A small image classifier, trained from scratch: 24-pixel images, layers 8.
Rows from block 2 of a small image classifier, named by matrix and row number. Rows with one number belong to one neuron. Each number is 128 + 24 x the weight over its row's rms, rounded and kept within 0 to 255. All counts start at 0. Numbers have three digits each.
After each neuron's rows are labels from the 100 images, of 14976, where the neuron reaches its largest size: "strongest on" is what is common among them. Only what is clearly more common there than usual is listed. The data: gratings and oriented noise at many angles and scales.
# gate: MLP gate (model.blocks.2.mlp.gate.weight, 768x256), inputs 215-255
# fc1: MLP up (model.blocks.2.mlp.fc1.weight, 768x256), inputs 215-255
# fc2: MLP down (model.blocks.2.mlp.fc2.weight, 256x768, transposed), outputs 215-255

gate.674:097138132124147134115158118129121137125136145096126116131132147150119118094115138154127138115123132150119085156145115134135
fc1.674:159117155133101139143120130155149118129123117129140149111142134121114166147122112103140128139145130097131144131116120143137
fc2.674:103113117103118121104141130166107118124178098105121132102149121110155092131137089146089103162114122129127088151106122153119
strongest on: filtered noise

gate.384:161138132104102134183144167121116128153085117112110098122073137138110126170124064126111126114126141104134146075131144164108
fc1.384:143103136132127131097150095137136152124144155092140155076155190123141136079132131145125120143112116109156135131119146134169
fc2.384:124101126119129147166130160118169130148130101152126146118128089113124115105132115124118115139128126109121106102129078135078
strongest on: very fine; dashes

gate.278:160121128091129192150135099144122160122140143095093134130123124158203162145133132112133105122106138180163108127120139121140
fc1.278:130119078151179119095130140097147099096122120118165133131128137134062102123159093112137133166099174118105123131114072132101
fc2.278:081150135094115134115125107137120094122135131113082126082119118147131140098126129124122130110158125151188109153160150111140
strongest on: noisy; windowed patch

gate.665:149113156172171141157108104153110146150122125104114136125123108137146114159132179131093141139148084152134155142151080155112
fc1.665:149092160130137083167136149145077092129145123134094091095162124096154103130119106119122107108152111094135136110120101072137
fc2.665:094095142153101130133104136106114109143096149116172134129136089131102100100112111134125177095135106126126163124114164124169
strongest on: very fine; square grating

gate.138:104105102153144152145116094081187155154115109134114100117144133144090135132134162121123123168135117165133066149154142134155
fc1.138:119083109135097121140102124105187188160139083131084088108156155147112136119119141125116139120134104139138119150165116141130
fc2.138:110149127137104140152117161086117138141129118150127141141108121130119115084122129126094152112101099127151107134160128125137
strongest on: noisy; windowed patch

gate.420:139142114131086097078148105126104105125137136138133154149152114115119112162070119069126117167135144137125102114113121136112
fc1.420:146111132135083115172151103114142139081111148180123112122134166151135131145144167131114123148132106128138168073137141124191
fc2.420:093132094101178135122136118123155118126096117158092124134103095152105145140120138186112134116143082117102144126171129159125
strongest on: windowed patch

gate.354:101119103143119160096167143163120138104114106138092111144132100144089124119110144140078151130107121144150154126161145124132
fc1.354:101146117120110151099142108125115123115088116140109102155137111144090110074098137114103093130090091129107146137177121128123
fc2.354:092150140144129137121097157175111049103106151146133121091121150100200130097140107153151111148161142142129147130080118104143
strongest on: sine grating; stripes at 105 degrees

gate.257:110118148117149144108101141103130118083129094123100128134141112132127159138156123140106125132117102138171109145110126136145
fc1.257:128144133135118128159123172104117110127118111118097159151091078152153138110110106134124138147135155168135136169108125110155
fc2.257:124114155109120106153130149098140118092145093143143131122101168136123151153124179132136149114137153146112155131129120114143
strongest on: sine grating; very coarse

gate.328:121150125116166145093143113119130095169164156128090145082154113105070121150115127121116139126132103134183125117138101175131
fc1.328:168136119156144115060159108123101118133124130143138143160184104128112147129131098129188107166094203096148140112088111117104
fc2.328:116140134050110132147129170145153112128125148147078131128098158144177062092118188109150115125149115127110192126110129150103
strongest on: filtered noise; very coarse

gate.302:151133123138106092135122156133097081141111151092166147139132131055128162135139175141113117129102144160113127130136131116121
fc1.302:153120119109158162116142105166160148121139116175120102124116091151137107093149096109140137145113090089140109148095115162118
fc2.302:155118110199121099122135123074108138172163132130106138097104125125138117095101150126099088118133106168155101155136094140116
strongest on: windowed patch; very fine

gate.368:096147132162105088126143131156107055111149121100138100135108128098119112169107136113097111109094090091144121133119157113183
fc1.368:151162171125137215144090126080156137141124070121105166121169086125106103110123121153104088100113163123151115120114104135097
fc2.368:121183059102163141149117164154135134096156130109157075161116147120159135131102093127127122129160155122107157109158105159117
strongest on: coloured; dashes; kind: filtered noise

gate.387:132131097115090167147159103106076127124073136150151140144102159124110137079139133161126133157130188138142135129131174139099
fc1.387:129160116132130136141173149125120115167109143152160133127103127113108125094139156169154147124140181104132147126144185087132
fc2.387:115078117171168066108134153157146140121131098157115147105125098147122089138084106136134165145116151131135142108119109123157
strongest on: dashes; stripes at 15 degrees

gate.380:135137100141116153135147129101101192138192079085146112194099155137079127118180141143064159119135095094156122109108082125125
fc1.380:130122127122089157136150104122099186133204074101152113154110155121083131103157107153075154103140105087147111144101111115159
fc2.380:138149192121129112143097163120155132140126129138078113120158136112132136161092130137102122129113127161142170157124118115203
strongest on: stripes at 90 degrees; square grating

gate.671:103164128137128149128147107086138113139100117114123087151127133148106133142128161154174098105094151154145128092126128188144
fc1.671:117149101130111152127120115104148112145121141112126088105127167149102126168116145152141107140112137131164105090117109194154
fc2.671:095124108123129133132097094115105165108150111115146106129111153125133135129083136114143113103158118106117136172134135135100
strongest on: noisy; windowed patch; kind: filtered noise

gate.454:118140112140138130135112103096130161105112127135097146094144174130080126102104136144160125062156139135121108143134117121153
fc1.454:131154131096127147164093154143121094120171130096118140130118114117141133120114152132120102159157138100111129149106182124134
fc2.454:121111146155131134151115097136112115149122136097121099109115138090133107092148109107092163082131155129126137085137132163126
strongest on: noisy; sawtooth grating

gate.697:108168143101150104134135130172104125165098126117114153146156117107128136187145125125114161162109158179112150103182126180106
fc1.697:109132146110109160124159137181106115164141086132128149163165143103132116156090131136109153141131123169093133067196114088079
fc2.697:147174074093132113106126160179145145131150142146136143127093119102149143158155148116074134118112138123135129097128119141103
strongest on: dashes; very fine

gate.495:139153113153153115084123110156125141132111106133141116106182110098175110115172130094160130100129104156121132150107127141112
fc1.495:142154125085178176110139113143106145118131112087143124084155105146134086108127173086125115114162098141143130130147122178111
fc2.495:089142112114078122121186104162144123141118107217126118129148158146113111129110108141077163147142156134107135121119139105116
strongest on: noisy; very coarse; kind: filtered noise

gate.755:164113182152143162124155117139181135154131119097168133138150147138126145103148109111116114149042100123165145120113095150097
fc1.755:103148085092159139145112156117094115115127186164100131144137106127130146159096141157132131103169164127103101128092146118149
fc2.755:131168148132154138116192118096170095146149130121153163158103149139140119131161113137120159138101112104137087198093106161129
strongest on: sawtooth grating; stripes at 15 degrees

gate.585:123123129179127151127146101133116110117108146154138105148152118144121147130129098191068119113105098111158139125125141124112
fc1.585:130129099178131134125171089138114129142106141154105140177161123142121124128133137174108110127108133109177126115134143146117
fc2.585:120183138120160168127113109132163075132121185122120123082138130125149095138096117107102142161135125141103134110112148121092
strongest on: very fine; sawtooth grating

gate.730:126095129117118118129178185125145091136129130142140120123133092083107163131141104091096137112136133143166119119185146096081
fc1.730:148128139127149131116123116154141181122133095122103159150114131114123133115119154124117124139124125082108140150133149148130
fc2.730:116139130165107104166114146129119111145170158166148082124094120149158123139123109160164167141111112127115132155151156143157
strongest on: square grating; low contrast; angle: stripes at 150 degrees

gate.555:074077105135157118102157098110157107143118174092154154183154134119119138173164123098100110142092131148172146100098122159121
fc1.555:093076116147143124142138140114157122122148163084181137149162169157143097143121119128125126132083150121129154077120126141140
fc2.555:113130130141110144160118133135134120124111128171112122159087133105086128114092181089127148180172123153185109172162156153092
strongest on: low contrast; fine; kind: sine grating

gate.435:102140139120163104115153141160082160149130147146140146138138107122112123101147124112132167105118120105125111092137146141096
fc1.435:138145060150085139105110131100165126139115183093082116129076178129112112135126150170162104156175094144114117121148116133150
fc2.435:094133177125134132111128136150118126065139148121129098136152157134131145089135111138141187157134118118126119139137085153129
strongest on: very coarse; dashes

gate.462:116091173129133117157103092160140141164108153119092178150122161115126099146118130096122106116096112103110156147111168086136
fc1.462:109083184142138100114126133138195131196075166118119130146183160116173110142104124117139118139100110079098119132097110079145
fc2.462:129144118138135098151130126170078128112072133133145123135170118103172095134133149163079130113133111126105145100137105106113
strongest on: very fine; noisy

gate.636:124128114139117170096061128142128140116199120159112140110137128129142126102137144106137113126148092192106107089119114132169
fc1.636:124125163157119115123128117109104142121135143091117120150091188121140152163162164178108141102095118115148111082098150093117
fc2.636:110113167125095123120162123185136096093130127075176138089127130185073123121125106128151093122138089118160158147125144142130
strongest on: windowed patch; filtered noise

gate.558:126145147154139172109120168088172134118122165117138111114088125123080132128146088102143108140123123114115124152157125143151
fc1.558:122126129149088151111137125115155089180128135137094108106115132135097097136121098097122067152188138143118101156150099156141
fc2.558:134160131122140096143093136152112125167151099104121135165094129106129145141136138120135115167147135110102138122139103128126
strongest on: square grating; stripes at 75 degrees

gate.139:125151143113099118144135116129097139144138120168154139165109152108180144074124181179091148152084136135102104155177130130107
fc1.139:123115096125145121082153138143135109113121126116087136134115131126105128158090089138152101139135149127154184088127146148121
fc2.139:122176071135152125127131158124157151139143182102147146132116083076104136145135105148120193147125117139131109130123162155115
strongest on: dashes; coloured

gate.77:103147133130099113098154152088128138146100134163124148156076151114095137130148116176171114085149104095120191110070113159128
fc1.77:155133114107127147134120128189135117115155129074077141099152120136103090102123094075099131124134167142148098139177163096113
fc2.77:134106178160131115132118142114133129164082093138091138118099178164130155119136109119117137145117200134110149122131126111102
strongest on: coloured; noisy; filtered noise

gate.154:126136127104126111079092109102131113164081132155102155119087092139138087154099138144131142080149138090137139115139094105119
fc1.154:086099138143114134144122125096108110117169148126135140130133150142116143123118106112154125131134126155105105117102147151127
fc2.154:176108131128157143121101087141142145113185145164090144114126197147131153146144097128135097118154130115151138134166093121153
strongest on: sine grating; stripes at 150 degrees

gate.57:103077141120116118117151149114112147111138116084138138153122082110112142147105163130115135129114170089130136132109107114134
fc1.57:134070153114119084116149155096107128124117121095140130147121117158084155132125161143157128123101163115157123133133090092170
fc2.57:085133142070125183134120116136119167140084110130123120152130148090170082119088097134100116112092130159144096139154125105094
strongest on: low contrast; sawtooth grating; scale: very fine

gate.218:100097151147148138113146065144156139111120087163149119118120140125134169141140138136157152169109140137088096152167125127130
fc1.218:156148142119141125153144130121088117136117167147100159112121150114145104153128090118142146135142123154161122054105115146120
fc2.218:142133121149129131099134111112102098108121107145170154129151128152102143113135138143146114143174145101056152110139111124112
strongest on: dashes; coarse

gate.748:153097151156137165128137119137119170113116140135156152157101116146099109145075119158137147132118152098142105158145097111139
fc1.748:145110144166128167149094120160086168108155132134179156112103091158122132153121129164133149125106089086138088147110120115113
fc2.748:130167159111140146098109110082114079118148112133129109129195145120138081155109116103182137118150122135121122173161121114151
strongest on: sine grating

gate.34:116119129111128095163107107104153114143138112121135148133107147117148150182152161095129142110125135150086129120090090145132
fc1.34:138158124153121128134146158121163178127198155148129127138110127126145125128156109165135102094106140121124093099090114166111
fc2.34:138143120098133168144095113142085148117116130092128096109099101112093151142055124111108098114084147158122129176103138177121
strongest on: coloured; dashes

gate.515:097134132117123139142158144105119122070145105116137083160151107121121118134113090149122139097169121093117123139177118101104
fc1.515:132102111138182121105124139091141151125105164097123169114110087147081085154115134145131121121144141139105111107114143133117
fc2.515:126119139128099121115168146127106112101161147124110159102149071160132128111163113112135115086147131101094180137147188100156
strongest on: low contrast; sine grating; scale: very coarse

gate.737:158116157138118086107119118131180103117154110068111136088139124128085093103090137124133100160113147100133127137125125131147
fc1.737:148140139093162051100124128092158154141132112102086142125155118152113157118097126116141134155114125130122123158158144099166
fc2.737:179104117161124132115139081107105137135155118111124129153118166133162173125122161141161066117129090118136116140140092165146
strongest on: windowed patch

gate.500:147147095144113172129114146124130140125135108105135126163074143128126113092123099137116101137202113113169166154112126134103
fc1.500:160145141102112117142142119125123100092107093118127143140115137121127118132146125102139107154132111105106056136093149168130
fc2.500:148118161126119153100160160099089140121111171119164140141145129096099128140100104153148078110095118136199111082181150142161
strongest on: windowed patch

gate.8:164156101150102174080149107138104104145126143054154097106094153117109122182130123070118147129103093107121085107144124127116
fc1.8:119151106105106135128161104114123131152143123077137109145108150127144092158134125099111171151140128119107102134118113141130
fc2.8:120095169101129134083127155101143134102135120123125085123112140118196120101102107155131059152133132153161123148072107107092
strongest on: coloured; filtered noise; low contrast

gate.147:140064136143133166135119168099112114117105129129137123123100101130075104129151147128106089126125092098131135108119133109116
fc1.147:134156127089141111132127087138135135127180117139128124154153151116173155142094098098161144139113169173148132151128114118128
fc2.147:153129126121116173137153169168140124103138140112123152164117098160099113121140118100165136105114137146123174124141128141095
strongest on: filtered noise; noisy

gate.331:162098159116131156146125091167140140092130139168165135150135131144102132104117096156122114134122105103140144128145149092098
fc1.331:124153150107144116106108148113120108139175093107083154130130161096167119111122153131132138126111109091143080147116106178124
fc2.331:145098133109161095167144124099139125143105114172132140130110085137135184161151146137154128117150127168160169092145138122179
strongest on: very fine; stripes at 0 degrees

gate.700:102109094142117166111113099156160117126119153132138120181161145101131134088149101104097134142162103126121104142102147116182
fc1.700:156129147151104139125165148099142127174115084135139127123152125092142097108120122109108117126079147153164081107128146084118
fc2.700:134110143112085078133134126129109145158159137125142112102104164173152137129089109115109176076125139106122098155145119142094
strongest on: coloured; low contrast

gate.754:137109110096124143125100162123129127126079102122169129126136142099107085105153168100123107144146100158148165102135084097121
fc1.754:122137102110144132129102133148106133112068127168134103114133161088151092108134143103104110104173083148142130144179073100106
fc2.754:106141130123154100101134164143112143143123155108113148159127137124134186132101127081096150116095150121106099136141104123150
strongest on: very coarse; sawtooth grating

gate.478:134138148120130127111156127136081129119133135194155115110137132101125129149139107157131153134143118105104130143127140116091
fc1.478:123102117135142112063113111110168120105135128148130110152125134142128134159115142182130145092122125146144096121142124098087
fc2.478:115113160080110140125110137154157140160128119132131106141105111131073141094096098143116144146071113103153123126112107109084
strongest on: stripes at 45 degrees; stripes at 60 degrees

gate.683:109130108155134171146135169129171099165117128135151135115153157097158136108125134091124076137119102116108130098175147129139
fc1.683:122098136144137173131149126125147120126087122166139118142142157149130141145150144095122153132124125166130085115143116151155
fc2.683:144091126105137096168134160115125135177158067111120091080109119140163105128141063128158183131106115142110176136191141136145
strongest on: square grating; very fine

gate.472:153138132124136109082125107123123124123124146145124123121101126127105115140146085112112118117097126126087115169107111112150
fc1.472:111121105145140149147102121135140117122148104114134134150124123163142108120117136136154146132169129135163130097125109118128
fc2.472:116147115111139097118122142100112086062141130111139131108160141151125129069146156120107129121135058175119112163081138090118
strongest on: coloured

gate.135:130098135132134110157146145166128121113150086144160075100107111124108121125153114106121126157105144167124115104139109124133
fc1.135:133071135125126113153153143165135123115154102144184079091133131122126115128156137116123121167087127162131155088146117111141
fc2.135:135131108107096112134105105114153168128127133127171128149129165106107109075116134124116130144115104158144105131144129120151
strongest on: stripes at 150 degrees; stripes at 135 degrees

gate.101:095144126069136138144077106134092124123162142145134152091095108112102139123162122155079109130166127099126077129142187135094
fc1.101:084094128087152125146082101162094124112159132148129158073113144113155152130161118146075120111112145120105117138126215138103
fc2.101:115130093162136150145106144149121154186124143121136100145104126087125127130098125107168134121131140153136153156127115091147
strongest on: square grating; very coarse

gate.739:115163152122117154182132100121154120136099125135155097132124123109142117138101127114107119136128098151117103136155130132094
fc1.739:132145113104161171130163101128174140134133112141127124112129110134136139118184110147110145102106105076148099121081124111124
fc2.739:135120145150072138121119134114098146097173152122116165097152159132135157123126077103156102116132138160117149146104136139112
strongest on: sine grating; very coarse

gate.185:129103143125160145119137116082106142123144158117105115105131145130126071127131129109133092129109171150110124154093107151094
fc1.185:110157148111147121114105113165164122121099090094199122153173128172122137112174110152134142065150113120126107111172143116165
fc2.185:151119107148137136105153136134110154150074106148157160137157158145145143131131100084126145094083124159128139118188113126116
strongest on: very coarse; windowed patch

gate.43:124134147095117170158128118141118138118103107116140191086111115141129142122132107098176102142166123102160106148102143126154
fc1.43:122121143088107146134140152122128145120128105150150143071119141158124118106123122092166111131160119125140090127135134106155
fc2.43:128120144148152140141141167159137114063101120121105086120145097121128115141152101140127113140096122115131116114114145156117
strongest on: windowed patch

gate.250:135124110149116134122146126141160156069102133168133140108103113142072124158105126159158100114060132140166095132121144133110
fc1.250:113087125159124144098133107134118163099092125129110122145107094148128118190106131150157084093078118168141085138138106098166
fc2.250:139142126121119122162105135121123129133132085121133152161150064098133160104137124126072178104116124152146088137126164141159
strongest on: sine grating; very coarse

gate.27:108120124124121127158112083085164115099081154110146175101125149166169145143140111118104166141152151139134085128109105157077
fc1.27:098152119176141108093143164155106135149161073136125094104152096062108124127115147161149128097118121108136166104132144136141
fc2.27:113131121159121135149123110078110103128125112181110097127123157162114068118135128063110156087100090077105154155124114140145
strongest on: sawtooth grating; stripes at 150 degrees

gate.174:141118142147133130103183114138115149137107160140120106123176153113153141142155125168101150096108088181120146117088096116153
fc1.174:125152112119135136151058145125129134132148113131123168152073108150104105138109118080151131137136181102132118156139150156096
fc2.174:113131129156133113116114111125163133139162121160125102060107164103157131178110160122168079128139163153103130140104147139127
strongest on: sine grating; stripes at 105 degrees

gate.85:139119154104143131100125160159117081154135151121165139135093126144139079121125100115164103126144134162122121146139110111120
fc1.85:165133116145154142120142122081171148120143105075175168114153140106110148163113133159083123145123138116146158118158177093116
fc2.85:126177115167171137113152131129157096157151084165098166112139105134148128125095124140192119137099149140122113171171141092114
strongest on: noisy; windowed patch; kind: filtered noise

gate.678:078143145090124157080129130101120169165105103125093167127088102141135130151114119105130131140091146143144065111152097147132
fc1.678:143119117126136080143139120146142149091113106136163147173172118143159135123181133115157124151147100142141160096109110141155
fc2.678:150107145150134091132156151112110112140137105118100129159153161141087147124099131156132166124120115127130126143131096148126
strongest on: coloured; sawtooth grating

gate.202:136181142165152138092120183151125114096152173076181166120147152156130149153122141147138122112126085134136115131117127151144
fc1.202:100152133152135101116146131131138123090128089088122132174162166162126144136114149100127103069099130140156161146110116114149
fc2.202:128103159135126151160129152124123126133089167141147097156137137116135129102183158118116143127134142190131153144144118134114
strongest on: square grating; noisy; angle: stripes at 30 degrees

gate.415:129152110116154121129133138123145124140119107104120136160154127143135124114079148099142115127149136158136149125121100147134
fc1.415:104134141109042091134133121134125139121111122080127157093109108137110112126130122157116172102089133107088107100143129114111
fc2.415:083094122148135162166110163099100145117148111107159144160153090098182101184121122160144126169128111127140098149155159115102
strongest on: windowed patch; stripes at 75 degrees

gate.489:111115136149152082166102126137158129152119138126097100106080134157089129115111097090126120139152148119160148123132154163118
fc1.489:085086099153144091145084117138182154124174133104138117125092134146111156102144114091125135137173119156147149113157116166121
fc2.489:166143106167159138129167160134108104095115125166153125129127154088075160146136116143144132132124144099125108135144124092107
strongest on: very fine; angle: stripes at 0 degrees